A small image classifier, trained from scratch: num experts 16.
Rows from block 3 of a small image classifier, named by matrix and row number. Rows with one number within an expert belong to one neuron, the router's apart. Each number is 128 + 32 x the weight over its row's rms, rounded and kept within 0 to 255. All counts start at 0. Numbers have three digits each. After the name is the row's rms in percent of the matrix's.
Before each expert's rows are labels from the 100 images, of 14976, where the router gives the expert most weight on average: "strongest on" is what is common among them; "lies over" is the class under the peak. Only what is clearly more common there than usual is listed. The data: made-up road signs on poles. In brackets: how many of the 100.
# router: router (model.blocks.3.mlp.router.weight, 16x256), inputs 0-85
# up: expert up (model.blocks.3.mlp.up, 16x64x256), inputs 0-85
# down: expert down (model.blocks.3.mlp.down, 16x256x64, transposed), outputs 0-85

# expert 1
strongest on: pentagon sign (53)
lies over: face (48)
router.1 083:083130073130131126174163057099099147149150095169137148135092119141137128127095132139107092139158149071148060095117136106159132121105108127138096103099124120125138124108095107109089192156134142147129120140190098108112172132080115107123107129112117161132171199
up.9 080:115126070050106153135141151144109119126133184067183116134119170132154175109186128131132135131199130125160118131150078125161074130158194089145119151172104087104158140134196159102132112162150162104097138102114125170156148190153115087074120104143141090169131155
down.9 088:089093112154110089141097129151133108099111139165135163135110149136102182162080155059116129140106165060128144105133155077091141158165091145106092135080153165169110140184192146085103072148130177180140099139140104134157175136133130104132178100069158158158148188
up.10 098:132123136160077125161143127101102150179130096176124131120088099074104145155159136111125106090126117130102068127138132125105103121151084096143087107139138154100153128147038048161103085163144143151168139101154197144182186168128126174152095145136118093124061102
down.10 096:117118155170074067173076124148123125098136104169180118131142040136102110174066112086149141146139138135155172160138147052073119090136129180135082106154149125130119140154184121087165165137088115191126093075111094067087154118105062093125166137069134152159153186
up.11 051:180179153167173075145121152136120115129107136137153044108157132088071138145086155117117059123152098103095128078144094192074154159092121111100136133145122142111130124139120074125137129161127163128084113184110125089173148126172093116152187098045084097051114046
down.11 093:128092130167114133137091128178096142066133125198168156110102057132103159161090135094144132133152153127132152151125154084139093137162132193101126099116141127125152183163167143111127110110139159165159142134202130093141135096103080130154146069092096169159164165
up.12 115:098136109092117175176104109134096129129156109116151175107087126130121121094149107129110153122150169170194121102099074091183104092154140111171153113130077135107055149160183128098124120135161159153080116134152095154110163156107131100098121094177141112176136120
down.12 102:166089146150158182130104137067140079123165127094204130079156126123104134116153115141073160066075126095083161066136052174116142114130101101143087121153154123125171139138075096140125106134095111124188085152065138056149197108145154116089095107118134147144136149
up.13 127:118076116081124090086162080133100143143111113161089140132196089154144138170153134180126137188184130089128094116126121121124121125077162089167139154105123162173131101115117128201081133136140082155226092052135164163097130174110168153092086122154139186125107110
down.13 106:115134149103103128068139156230120107094147119137092147138112169099106166154121131153141086160178074170167178169042141128214117090147165164116102093125124158156116150091157160111136110072122143134142130137122110102169092114136172142105103178119072106181107142
up.14 041:110087133153123114155155117120170119116192126197142117151163153106105156119072107100132117152116107158081161145121151160069130133147167059164106136160097132128128139112121144143142171107101134121173153141051171071125134169151169150129146144093176091089065068
down.14 089:105068151157100116164063121093126135083102106183157187126095086135103146140114138094169093140147155116150166132140121079123106130133114160123118092131158108163161154171146117066165120117162151116155112125156125118109175091123120117123150097053122125194165141
up.15 086:101122186085165085088153122136113060131109129098093143119162204119129125094107119150129116118130102107162112104091138135146119134100095136161113136071077171132108087171096127160135095066108133149144125118132103096096093169064118197128124165191092158183078168
down.15 089:124142101164136145106158090108120177084126100157156122116098099086095175128179168106114135151094162050146137085161145109091066154103101118168131142124173158168137075177146069142115150158176107131143091126122110122124161147147099118159112100100123162135180090
up.16 075:146138077190099156146173152096160085142152107100115067117105160108112164144173159055175157125122162143101147119151079138095141105097137025105177132197131135115134145103084119133118093099118153079103129199088122109160106121126103171097104083146114117156084120
down.16 101:087098137134173096144110125110095133100110128137142154107082091117113117136096127042131136183102178097169096140124142068134111120177117176119150125120149129151179179127162136048125158172127147165150095161159149114133171099111098078148132090087104153138190167
up.17 038:157142154171176122071130113161153128213137098161070064133192144094073191135066157112169113116135136120088130102133141155110125130166163062126097192150158136071171180114138163113167172090114164177035096144098159122120123110161160114118123111134106087072110106
down.17 091:083104134159124108150083130142118154077124119199162170108096114103108157121116133069143127160137151114148146122137141059139120141161143190145131089118145112153180164142164155055120109093159116143162088125159137128128144074099079105126141058061096139145176166
up.18 178:112144111098172100169127099119129146131102066190127159130124131140163130096104136122122076140174166149142153108117144127138169146149160138040154119105154095107094143139120152086163214136137175139085140180104088117070143136117137067116148110114133094156146162
down.18 150:148116096118112125135165140146097128175184119096156101098106127130140100062128119138126100107142186100137099116112110181100156159127125149098114156168127113068119099077112102098165148081154133144086131133133137107084041141074144169157124104076143125119125092
up.19 060:120097163135144132160090144135144112195150137157088116117072076087094163140082127077126175071151061180105166088170151157052105147162160158090138109187138113095144157094082088117112137122088169131095136217078211122109169147129107103118153159109113107099134067
down.19 097:124122133140109107166092122147082119100137114194168164116079106127133144146079125093152099146122158119153114160158150081131063130160122183143134075128137127160190167129177151055165121101175143154130121128166118086128164079088072090145163061075101133163172181
up.20 120:146123142083099107104103165191090125124149110145079173144132100128120056100120083125143096151104134086096108122097144131145140195174180161097113110097171130158116138133151058136193165103082153140085182077120154112054093180117105084128095128081090169115056122
down.20 102:128086068218127093132052098119118180107143106166155166139094101114115135141079198098128130108114166131155094203075188098097083157091104137113137082161135150105152174170168147078093141096127114104109120136162151084139094132113123175132172095063103171137122153
up.21 100:086107109148077126180170122111124136203189095124093155140028077071126193188146153091110136092067091100084100154108166124122126154124108142122167170099137159093098133130101091140097105203098104114088150107149173123097107176124145114177093160138127130054144029
down.21 092:113134089172133151135053114150132164073104096186160172166088134092141100165114126097185107141146146136116161115092154064143057129091111153122146135153187151134167164131144153105157124110129153178140149108153139121078161116099091129108158054118127206156146136
up.22 081:161156157117085134083148096159080168088185123091097111122157093128115130153104087129134210101092077138113133105131133108112067093132080172130129098133127143137102137142205082140118128180057102155136152083126200080100082150107134085144065169108117178113088157
down.22 095:114117161137133113171081135124117134081149116143151155127101100094132168152081132092164109173120151130133183136108156085129090135144130209106155084119141117143174173125185142062128108106147153143157100106162158102138162063091087121127153070064118155188177144

# expert 6
strongest on: struck through (39)
lies over: face (47); rim (27)
router.6 096:105104100088120165131202103187126115111095154135092138139150114080105108104027098171128104149118159149145120107144089131178164132152142090135085119142118018142163136148076106160168120170155111151138163166102101150164096055115160133078076135171153095164121172
up.0 097:210130135137085147139125164162094081132163120066163147124141131166157155094100169160130129147100115134143077122123080212085125140079150148165130114148143172094133173168151163126106084086094137155154099105143090114115194160090116134193090161151128126153118153
down.0 090:157114160149096098099182081137158124161113117114117163154172127098119165098121126130109126065145146097093119107163063154111104152139139100107064167153128113061136121151118072091133092111150196155110106126138221114174130210161156141169137126115138076124054110
up.1 112:083119110091135138097150101151092130171072093155088130100109109129136136115162083117139149123149168114173131105107130071174182142178149135092153075099109135165120090083136103100104129164148113175186118101082129124091114130116090100093092133135094138147139168
down.1 108:125138114165133151105139147091113143112184126086111176163129142119141137162147110146103093191124085156094132152119149142235133142132127196121114173104129095127145112134136122110127126113087114151144127121108065141110204138146154095161126102148163094042165174
up.2 069:121131112149169175173158162123152117103128077149136095152133110206131194179149169065120103132165133123145150083147137098031148105093161168139163085158139127053115129065149144039075125163155127118134104173105145069161118120153146080205144157103105133109151145
down.2 082:186134134125147134137182089168132136145136106101118144143134088093161132117149136135149111099155140076139111121164069137088058200199140092122080138143113096111140071205165076136162137078165195155102118111070209115126098186170117131148113155131130108134082142
up.3 173:109129089104100131097134120117147125114079162166091111137139163053116092125095097161109131193168152107116164133131151136134117135140100085141105161150103115179174085221111130194202106067123122103167153176113122177187060096167168172105116151170129149204060068
down.3 142:097190097091077124079093113204099103063107127121088058177121131093136079115152138098157154109140161138184145077112173051139101099130103112126130091145087175152114082149141152093147111132155116138100172069201135148132096102164107128138210141131151123143143083
up.4 088:085107182158167124122086166089197158094187145160102113135129202108092154149103115147107104092060133135083176161196126152066145122050094148183109103107140171154133137124074186139091183138136084093091092101141148084129141101125106166132070147114196155121089162
down.4 097:121147168203157105105150117175136105157117114097086165132159104079155152156130100144133124118174145096095099114133117079086062153122108120119085074170113104129155067152163122123169163096164153149112154074137199152184120134115124133148157096158155120102068128
up.5 081:121120093128116124100143111089187117183167152101089151126133092128123161125146116115087190156166154106081107114150094145063145139116099061176182192161144147204141162143144159181071111142099114099137123140103173143135125157124136176081118137171120165084127126
down.5 087:160082160136106092108142084161134120147125134092117157046091131109114143139130094130114160100106128139118119202160122160064090105140146101109115131122107106085152152125112094111116198047109187093101106206082221124140151115122092216128149110082142079149074098
up.6 100:113102131133173073174088103055173160105115158107132111120137178140084172176112128120141099138129147152089139136167188126072098046015047110172093130147080116131170124159136129129093122144124116103112103149132127156175148131171116130115100112138182092147139130
down.6 100:100118155150137134118115097160137157107201104109112153117146105140146088125152093136124125141134130166103145073125089078060065179106086136134135123111112117120127107157167123176162128116172171123116138089160180138171107121131064162170118126136085169086116122
up.7 088:134128141124156070127150136117133119134109111186147145101138129070086165165036147087159191149154132073133125161103208133162118149146090138118183150043104104139097070169147111131153104156137119078097111121127133157116066172137116144118180093175108183191127058
down.7 093:106162069142115129110163077144167131111098089087154122160037040092150189153137068150137090128121153142136138125105123108111080150199107164107102173162124092126135109103163116103148122096131149138144154110128174159127096198100136118084118151158091071105145095
up.8 122:148114192174097131090142119137129137129114180109167154112106101160177139119131143124134088092119140166133098123147122190167125133154143136146076131127174072075110137113147093073123087119143198170098115142123116135100131132135133107135133120093129090096159127
down.8 111:181074109149126133132121136149108186090120114210121130084099181116117111151128156168112136096152132084127087136188112214090165141139102065118141172128145150135113179135175112143114130091060092128113079172156178074119157124107127204109061107086141092127125076
up.9 082:085129125155170085127132064094150079119102152168096109155141127115132121155138105135147118162149048098125118116154157095136121064135079102174084108103111108178168092093092187132145164136088132153110167101165171158153173139150112153163132171112161126133161166
down.9 085:138112099105172152134163059191123093150142129148133181106128055109157131099138102172101130128157116097098147123102101186094048135134113132101121128131137084129134125157196059152102116117159113115119141104050176190186086160149110103147118126145102064172096137
up.10 093:132133176121153147094103176109122080081103101156106138083169151153144145111134071081152187121155132072137155093142100077122116112152153104140119106098154105158139161058158107135102138080147138104163172121172118103089139124119119148087144156111124086074141125
down.10 094:150082104138121165144117111100127131088124054146154155095141177139130182159135035164091100143135141085149112196196130159152135154150110126148119160140144119158144135090171124139144107131116093068219104139108164097149203207152109111153151132116162118180131141
up.11 123:091119119038163161182157118168098125136101104188083105158155101079128089130096072143149143168155161107182109110092173101136165163138118173132168090036089125166094115137143124186154175104147097173147127098093125132092104139085160061103124122158108140164134163
down.11 117:105154102082085152092124143136086202092132147125129162125122093110079137099134134159106071164137127184091182203136169097185170127117112174123107123095107124140175115130113136101138108165149132151147156092162094165098120128137132048141147177148135118046095183
up.12 109:064109103098105114138151089102134150147160080145084123134151130095120136141017103070159146189150119096165129176127193098132080129150067134131092115060121076163157065192122095159178102115130133111136163105138141175173118176165099108100155111106151169182094112
down.12 098:135164127166153144137070107131135107098128169077097134119145086101156147126160085130104127102153108113122168127094144122110120103141161157124116118177131135125120096131187095077139121088158114136146114107139252124120097140124152122133215106087113110071145074
up.13 082:134102104171146101154141070134170188114119157128121089121095109155131124166148139112155121166107106190107109122118126137089117105124091112131149167197066176116146130153117198150094119171071143113068146144130190170171066122176142080115091119198163082032211089
down.13 096:088113117139062093145100093175078098138100137084115153103172084115153133136139074116133145137190119120144166055135122052079051104086116141103144136172094126136155125192151090167139103099125147109133183126176182140165114072112130114120119141121102147113105109

# expert 3
strongest on: square sign (98); yellow rim (27)
lies over: rim (30)
router.3 098:124124149119232108103086132096156099145129163157134076135100198045145116149091095124138119166091128139163189137115163137141124114180105141095091145107118153087110085090163139084136148070120111121135154098116142151147112167163079149144149095126125119146114110
up.0 076:107105153160141136156120135159090104129140104128109101120133113169068120087122147161130079102131105132153094135079132144111161102077085096200121094102064196139093110121054164129209150131100124120076140124110099128165184104139143130175121146163140166083154169
down.0 075:128133130148164112094148091131104129138135111098092126098127143061143139150087122092114115154077111093127118114107098140061145102155099167096113128122139122114172059125120071189130151052119113122111114170139132090145118117093143084147108122123100166109080156
up.1 105:126112130118164105141069135133137101107194178171140082128094176104120115139126078122102090142126070119142134108098144089142104180178070132162107150147053149156218111125143136092140130109124099146129145120112120171162171169150083119156093100140155174147153123
down.1 101:151098136132182112118148105101112086151218138069118148139133162143143113121092184145120111106113176159141135108151118118117168095083167144098108109086113107127092100110110080106103096087184169131164160162094112044065149144171123135126003156101090150085058175
up.2 121:112095136185150101115141162150152118091116081151080203099074153105128156152173123086104106135142151145131153099154133123202171106154127103078118157122143085108131107103114171091129163222142214123095100136121145150120143173194137132101106123089111097098076092
down.2 110:152113144141083103164166142137119103109143054138118162138161100120124137170131136163138100142131144150132146129099137181113150160120161144154139120156130084157110143109113130168113130169174146127113156113154134069113084112095092146131025110136148081125105136
up.3 101:140117182152103116086146142145158180075151196139125107106117143078105182128132128115111091090129082165055140171159148155072115128126147099129082166145149088161179133172070149138114122120112177120118141169149115134155140144152134175118151135108154136141123116
down.3 108:153181114154052135128181124136121092097105141123157123125132113134142123121172157141151140077191107176131056134135082137127127093109206122082074099145080127121150145172101088155133161118122125114096111147189057122157193072119184106108123132162120120141119139
up.4 086:094142120155173153111137150101145123120114131131122035130122156111135099173150088089165180128122110134119164107163162084170084074177116154080092120135120075080076151078172083089144111121123163116160152131109140112132137096146115146116170109074151086086158047
down.4 087:168103126101120108081075141153149129114102137154161138132145167124152181119088136157148074058140137117147176097159144138085107137081115083181153127141119123123082141146129162115143095159124163138095170095126137141086104163167052141154159129076163133138104138
up.5 099:135139175134170125113131110068163088152177157155145091135119179112127145125141153111138096128105130120126147125151112143158079164148104120138136151082110128115085122143144049123158100109114100098087148102049118161065136170143113110143144121157135113127107081
down.5 098:127121123104127142088049127189155156113102153116125129180132144086156074070079113137140161104140109115139119117151149105184050082121140109123108134168105120136091133114146151062122120109093177163129196128160119138159136135163063125162136143059150096092165080
up.6 081:196139129088150136110125146157122117150069117153147138136199099141100161111084143145148138116173146085185127114096102163093177151116195079092143095128143115145101072096135146154163149203187083113059171137108151025040079142097179131092136098168071158083166202
down.6 089:080190143141160166174138131175115096145076129099113160086106106117141128135169097137171106111110083112123107098091057124162112122201107162072140087165155053061180145086079170146171140117135057145130118131134089159181158138123152134125128080149085137150134179
up.7 108:121135173161177136095128126081150122097164143146127084146120170108158124151126122118158115131085131145134164122153124125198088119174105123135080118081112110095065138116150056090174104088114149116127152111088111136077138151135114131119147119123157079107132072
down.7 101:139121112099103148076071121176134136132060148147136146163141128099120115100115141157113136079176113088167141132142118160138085119122147117130151119185088132152092138138132162033128110121102164166132156118145112123111114125174050135151141162069148107100153099
up.8 126:134130103061151137154130121158147100150076185133155132122142143087107075133063112162139167125156084086127138139153132171149104145179198149157078164155133123150128139124178153065102137075079079165157127130109109136102135138138116159160156137110141098163201103
down.8 123:178132101138111173124148150091113158102181198128181220143140113126126131125116128141134150130126140090088127125150059138164131123071110111171164135127139130126094161167111139114091110135124124122157162147127107153129128140142086169165062144143174162118062141
up.9 091:102085145157119102138107124201139142111115181197130087122083065092179118169198088144126075109134091154090123189170124110077120145191160149074120148201147116123167186067133157084133153192105182179139136180181202103151133127136127167152132109117137075130178111
down.9 101:125130109133084152102191117088127166109123156106160106104114141134114167137158124117173092077127099168097160128125158066088114119069135154143123048101107139080140150170098085156173141145134108115086131135144148106125097126150190107113159123134103162143019145
up.10 052:119125108104091132091150066133086155112094144096107134133159097154146136085126170167137192099136102125095045127110068159096174093066139092173102139151120149166163124117092120169182153142102100149143132131161104122115108054147162126145126129133102158144098160
down.10 078:111131142127142135125180126070142121142125119085092119106122129113125152129133125099112140156134125124144164151119099123101150112144133163121066104127114130111183110138113067147119095101113094104142071155150086167195125129111191137164127136183128128163064130
up.11 082:130074144184159118086100152116110109070158137183156159104082172135139141161147104135131134146169117102133125112119160104176153153137125094144114193127094124157144115089170137077113146077094153134156115149114113098074188157152091160100066115095100146103110106
down.11 091:130110073142130101107116166090071075130206119080110125120165109135119083144098132129119137134138146142153116103146118124159133119115131168089124142141074089161122164096126106095106098091140162173159132157157084057080145127160077093108000148173163100131115145
up.12 106:149138142175135092071098139104118084145105139148119117104115155165138181135077174076143188139147110089159154133062149139144064120178168091109134152085152091106079069080210117116165172126114134089078174151099162085101102177140107108144187105085069125090086071
down.12 110:177155152135144152125115156168169115179086104113167144164121144136144127153149184135159128090086123114099115128185121104127104082136167078145154104199132114081157200088124100096101126154128130121090206143143123114113119082152131158097161112070168102096172148
up.13 072:135127120181004116085125123130120188092109161081173169145146059185149199113130118123137135085178123147103086152179102109177095104161143118140101129145183085140142167126132115103167180124111148145143122136140114113095119078115127164110154163103138128105158118
down.13 071:127072169108151138124184122055142120133147142106122137109144142113114095133114143064082136156129148122129145135105132158062127106108125163131094121086119118133166130124116075168062121085102128102175058156124099150169125156071138120115151123179101108129075158

# expert 7
strongest on: hexagon sign (55)
lies over: face (75)
router.7 112:122098170154143162132092119168124138119121157170121068110070095098100098077133135199127076074113125190130100115095153175111179174079145183101129122161158161117162101091078126127180150081128107139146133186134049099146144126124103136158150133122137186130181143
up.0 114:131144110060123174176107121090140151136162071085156098159149107162115116137157118048154131117066152141146091143142142086151105071153053148156149081126067146106146101138146101121153029165113151117151158114087204199209124138146151082140091143105163142136138159
down.0 109:103144066108105126169154092097123140139135119096128093169108157136104116153131099149149114107095125136112124143152150106112139045141128122143192106107113152141099113094109087157167175188181112094191157205106074115146115118126174104077148170105142159143042093
up.1 083:069125154100166090157174079101150197076084128161121174116132075093114117181094132151148108131135164141123108134111176105200119088180104151108167131119100118094133103178088134099116155154154156138017097170189119179133083152133135092119135101102166156090177089
down.1 095:111132097102090107134151140224128130157147162095141106102123099091120118092107154098140116218116150118126142175130134150111100130153136112113083152207174110121177146125151150112034135221133163165086123077083093134135120151184112132170131122132148139151106138
up.2 077:092090099048142136122168176068171155154155079083062169105135095135094116178106079107163169175117138127143142121149157179177121128131062117099156146114112161160065103171143118183138094150141127073127103132099181175147089117113149152106159144118119177161068094
down.2 084:105122128108091093172123151181100109138129156123140070141090124060144127083135168090128134140075111204120137152173121134069116169136133140112080197165178096125186129099115097080064100182126121146110144127119087100165150154221113149150094158147128158115086086
up.3 126:100105061176117113097132142091123120128187210096113188098085129083121137109141112084140109094118139106141134148124118087207096106137099052116072176176095070142109127102111166075166171126149126113121097179134116120139172094134087192138089109136127159106118127
down.3 116:159162106203170180112115146214080104131157088144125136141095112132168174112174161138140163071079139096131139119071109124151148157102132182147118106080128176091157096077131096136230124129165139151136148121135190114101111158131102143164087148079074150162152153
up.4 092:125107175100092109118089139153109136171124086129059131136145106163154132103169132054133097110106159161124120143156082114123142161174134123086108120180188085133178130105130089145121102128169208118089152161118090123191158081108137142133175095124138070067126101
down.4 084:172122090133121100139121110220117099149121111087111102108121119090172108101096136148157182147137151120128145108089106105076144058110127119135104135144101130154148133067155170110109122185145110210124163093102124123119072127150116135116111115123103107154091134
up.5 067:125089126109133154083065178111168074129141125096161145123153167159061130110119148140129130187159091089172156090176111155154134104172150127127164146102135115147109141053126160141091105081103119115121109141147112144093153134078139206147098186151104108121146129
down.5 079:106125154087088080190105164189132089161119134133139057138089112105161099096114151122132154157085112150132119125154119159089095174143126142112094189188183104163174131106115116107050136181148173151088147130108131096151142154180121165106086159124165154140093079
up.6 046:124144166084128119097180147109132107128172141066096146141211137126131168119092085072096155184139179104148114086140070124147071091179086099136092129098100067122092198139170125110080150176107135129105121110136175150144106118138127150096156109074116060107067073
down.6 084:092129126101073079163135165191124099131112122146134073134099140074163100112093170085121132166072118173113120112158121173063104156118111157130089166184192115133180145117098116104068114186146137160109135133103122087145141164192082139161067155146153152137097095
up.7 110:105102186082068150091080128185115133146087149094102122113146110135154125050180151147120090109116171135149112158143082135139170136107169152089121093149169102119173153132128120123138125141167129161126117108125097155161187051122114170142214081122146109147119141
down.7 102:136144103105137086105149107174113137142166073126166097145158148181173149148082186137165174132139151092127156090078100116117148136148117141146152097158148132155115183117169135082174099161121093170122151037105138139131075136124178106085130100128123131153040137
up.8 110:164085124116164109166114161108149111168126074083134102140131133159109170137156151124115081143161139139141138118122105193106130134120165088091162152142145096053111143084094152110114122133146184096070125176089135098107157151102145165104082076158084133097163142
down.8 106:110119159145129075109128145150124120143136070141111100100104154106111056091082135099060124116114112194128097123154133089071079141138123143109101135143188126116148150084119138121081187144082154123148105154156111050128179127106153119114151109163145153093122138
up.9 105:091115131042172164085140145109096121119096175126142160098182167110067113097136127185107137161144105040129122130111133092129130100081131095128094142099103127197175135175138138146105146119064066136185099095137130181149118087121167178086123134165132148192136148
down.9 103:157106172093159082150135122156100121148104115104155113122151097150139120093063197119164109091113173131131125161118125125123129091139094170106135082176120158122126121084112130079137091134123095123116132104076150098178126157119130100105183153116132091126087114
up.10 098:157114111139146191130100103149146085111084116108087129089162148203104165116194145177139127121180110167150140124114131152097146116078154136138137059126137148163111105172148132181155182094108127166148116114113072116178155136093105131131128165183107169164135200
down.10 101:124137124156161119113160099100153129170070053160147177117164084121118139134141161143098134135113072115120105120112158175122097107104116181048121150108117103095106169151099118130170190123122118103131130086207122167183177117133161143101120121114125139122151166
up.11 125:109138113103118135103157108082122140125176132086129052137081105150125135118129112136131065134097127130126116147130177130138145147153043131161149122124163167160143097156128150156178042126116092067144150167059165151155070078107147099135121149072112171164116090
down.11 114:134165066116143165142115126032111197185148093139124120148162120106086120111100134138106113180152169091177121138133130140070162133096107059139129125142113126188120115164166118133121108148160087087161115186135138109119087138152131209036131141124151115194029128
up.12 095:147144151149148109077110185162130099151116171070172119079124181085115189086146132101125091134145112092147147115103116091143118085110142065119096111175145099101137107100047136051099143122112107119136112148133099148178184079142078218113136146120116139122112144
down.12 099:193110128135150104118124140175099114150135114132124111136122131111147139109093145129127138082129162149122187081111143110101128125115101165115085105141114105105114065040150114126165127155162116164072127118110191109145090141147173126176082162067096134094097115
up.13 109:106099119082118174163117162117139147119148068037092141137126097113108099120113094057147110137105114169172136131126158150142106075142100129113143109105085158087084124170128091142144076148114230098133163175119173159183143126128138098137118116097107118148072112
down.13 097:100156086108079089164122122127117136129113121112166064178112124120171111073101105089170133152082113167131148151144134105144139061161121135076142124189160131090174145046119152076108154169154121141141141150110083130120094120145166082129147160141172156143082112

# expert 4
strongest on: triangle sign (55)
lies over: symbol (36)
router.4 106:122122088170092147118105128143054147139157193118174151150066105108119166119192098147169203119130110067112059103107129112117144146090161145146166172160121145114120138082072130101116177122151065162106124108144164097093102116115120110146088150167086138142118149
up.9 091:112144178108129104145106150164078115150146114116059116087181090165144119132066108076133109153087129173144133138130120123147180152186134111090139116132174159209162162092138143130109139191170159177069156145106150093130117137118083136087109158122103146110105130
down.9 090:123100110198087114147080174095126161124103103134100127143096148131133173182097072129136140160158138134159111114099141159127115150089164146053167102187143150165107098171111164124123128146144132121083094144197130089119167076101093122107112181114102101114104135
up.10 102:086101138160108155122104144108110060134151129126131098115087098101165126089167126127135122103108108111158134159127083127192054129199136171089103104127152133089136155073161103086160142067053147164144120170126195105122169122123114169168147171100134110131137081
down.10 111:098172166147130154033107109084098091069102131146096127109127117117191112080123026132182118107128147119140192120079066125145180117163127105136179107107075150169088109136154180161123129108134170143087143144172092101127151093094116121131122138183117129130151110
up.11 093:124120148152158128134123091063159076178109062128101096162124111150134124146135152039118161114057157146148150147122110119133116118159120080096111121107114135123098139083131112149146115111126186151129165199134148106124154122114151149105117192114077073068087126
down.11 086:161161103158087120119103107116126160149106114189095111136142064120189142140151044132171156132135137091214105157073078125097099136121151100170134131131127138204177121120155090122155126155160161074091159110186084108099138133104122086132068182164174082124090133
up.12 085:115144191175129193119097144155107164063125147138155115133159121113174139124168158164127075109143148086121134123115131124135153148119093146128100104132160148084085131129158104032147126066141148126110139089157101094091117063130171144089153092052121130192156054
down.12 090:157150128132111169133118140161148164146155108106102120132128126145112089183137086120151129140086156114141094182135157133073143103051142117186124110051092084135139151140125118135104132112145153167091178136101073169147134157144159110129116056129138124136107148
up.13 100:127133137140106105169108086119168081106157144131100108135119128141130083086145147112125098088035134189152127128107063143102123107104098103135127092158118111081146150120110162160062110133158123172117137162116073157158165142122121120183114119173156097103202170
down.13 092:176169163177126127105117110121112180106076080157124107111163057141154082155169150139164083079136162140150134192070111116090112141131114122136072059086090148130131120094185134116149118104146140103119158150134084122129147111108115078162195105113123086165101136
up.14 093:129111101128124081105125096064142158110151171128130078160089197102106177121114152107193124121116178147102134178145175081089084118130122138160142130120114127109077105200105135125146141148162131056069165119071122182126142134112057064152100079183186129134096124
down.14 094:151142121072142160161163068109108145164149077100131133135162120144104153115082101133115191155105163120100129056132117159137075161137128143150085112096142123180109141163123109178134125158189151093170124125164146112147062130103123106100105146133106199161150126
up.15 089:085111143122131146106148126090203114110098175064113102176116137132103144146143120110087126129107127112127131082132148135181142060166092112074152113169144084081102135089124169099184169143129147087165133179088083137153125051137126182110147165125088077091129104
down.15 084:160120143124127146124105113156089175126113125091129106091164052130172101148201112142183101079187120091129089183115131161107143083151165134165084146079116094152141114090151119143106125136118159127157164105194118103041107176113124144153101115159091102140164150
up.16 086:133115130117205157128050167135104060171121101157118150107095138146032132094145118107151107153108113146150170072133098061101076087106100119111133099153116083139140147103128143115141141094116152111139176185159069151153207116137084103111078136117131124144179177
down.16 092:166133133161144070076074065132076214140143114190146104124156125119120121163136138134151167142118154112150109207096202134092090150040129085120092224102109171133144063139125109100141142168113113151102146107096208127120100165136133143165111122098143137113107135
up.17 104:117107104175139143103080136156129079124125148131106195121090121131071172161124171114106128089125131093193122109102108109184162100141157074079131135128134100102092176104096219095090168173145140114131129189131102153155149063138137148094179137093080071095109082
down.17 103:138132144156099181113080172127132118093135136160126125137065034117174134102120127128144110076217111099171110145091094090083169119142185104129113116166154079088132151092168168137090109114139148153104110121185154090109190102113091105103170107124082103120161130
up.18 091:169130151103181156150123139119144093145155073146131123141166159121112073099136106112095123124082152152219194146081086130105118143123144117092144058106108087095094132138104137143086140106144144137122128147125100105161163203125136104123119127157132124140173173
down.18 093:188098197153095140125119094118114148145094105187160114096130071135146117171175062129128152124121134145159128173093130165061133139114107137157093072130167158144095144128169081098108127142176114099154118098153124081127127102089147131188146150111096121123086131
up.19 103:163140149148121167113121154167102122123182115129146124140192099097116077147145114150159139156133119124159137136100182105109129186112170213106163113057135133134048107081164121095101146053131119132061120106137131055093051116133092176096112121071131180147179117
down.19 105:149134146078122154093073108120117145063093067081145140140139130162127121088112059146117119168153153126138176149130080146133125110162121118146146097099137128144128139180161115141116088132163175089102175104101098120141068165121147077126114108101180125162167110
up.20 101:101126081084132133078157102122159140109152131130119076135139168095140118147126166142122146217159144111147152172097190077103146134146117092093154127148085099145125152162185165135151131137107143117105193169139034150163066091123166154081080140134104085188091132
down.20 100:192116127094076148177156122150116205143124116155113129109132036086121154049163129172139105093128144083146171202139096166110088200087116106123115171097151093113104118138145086149110147128160102105122149133192096083131105111115120162122131129068107119206103080
up.21 123:177139152162142117110103082142174130134168163114152050175126146168110146147116134089158167129065117131096119104134142172074121075109129134156102102180128122039085125150090123091142138121132130125158168155100084115103137144137124099162148120204158126052159128
down.21 114:118102163136165133117128091157094126128074120075142147111163130118106127150121147130118113160073100108107164081104159066173109047195115144109101089135104099125142132131112064142085110152090145121118143138072131141105170134141116115106158120128122092099244129
up.22 096:075137160126129151184114175108148164114162100121124123140148141077132140077080105096104148127095158156132191152131087079100071124151087128103141157136161088126172172103151114132105142155129132111150160106214122109124182126128114123097115091118145097142111137
down.22 094:175163137135090129117126106134078162140135072169182088125147005145126133094119064123148152126117099092187124150129117141033068125068101100139110109126117150218125099114167049144123115189149202102120111127168090109159099128077158106141067160122116058170119139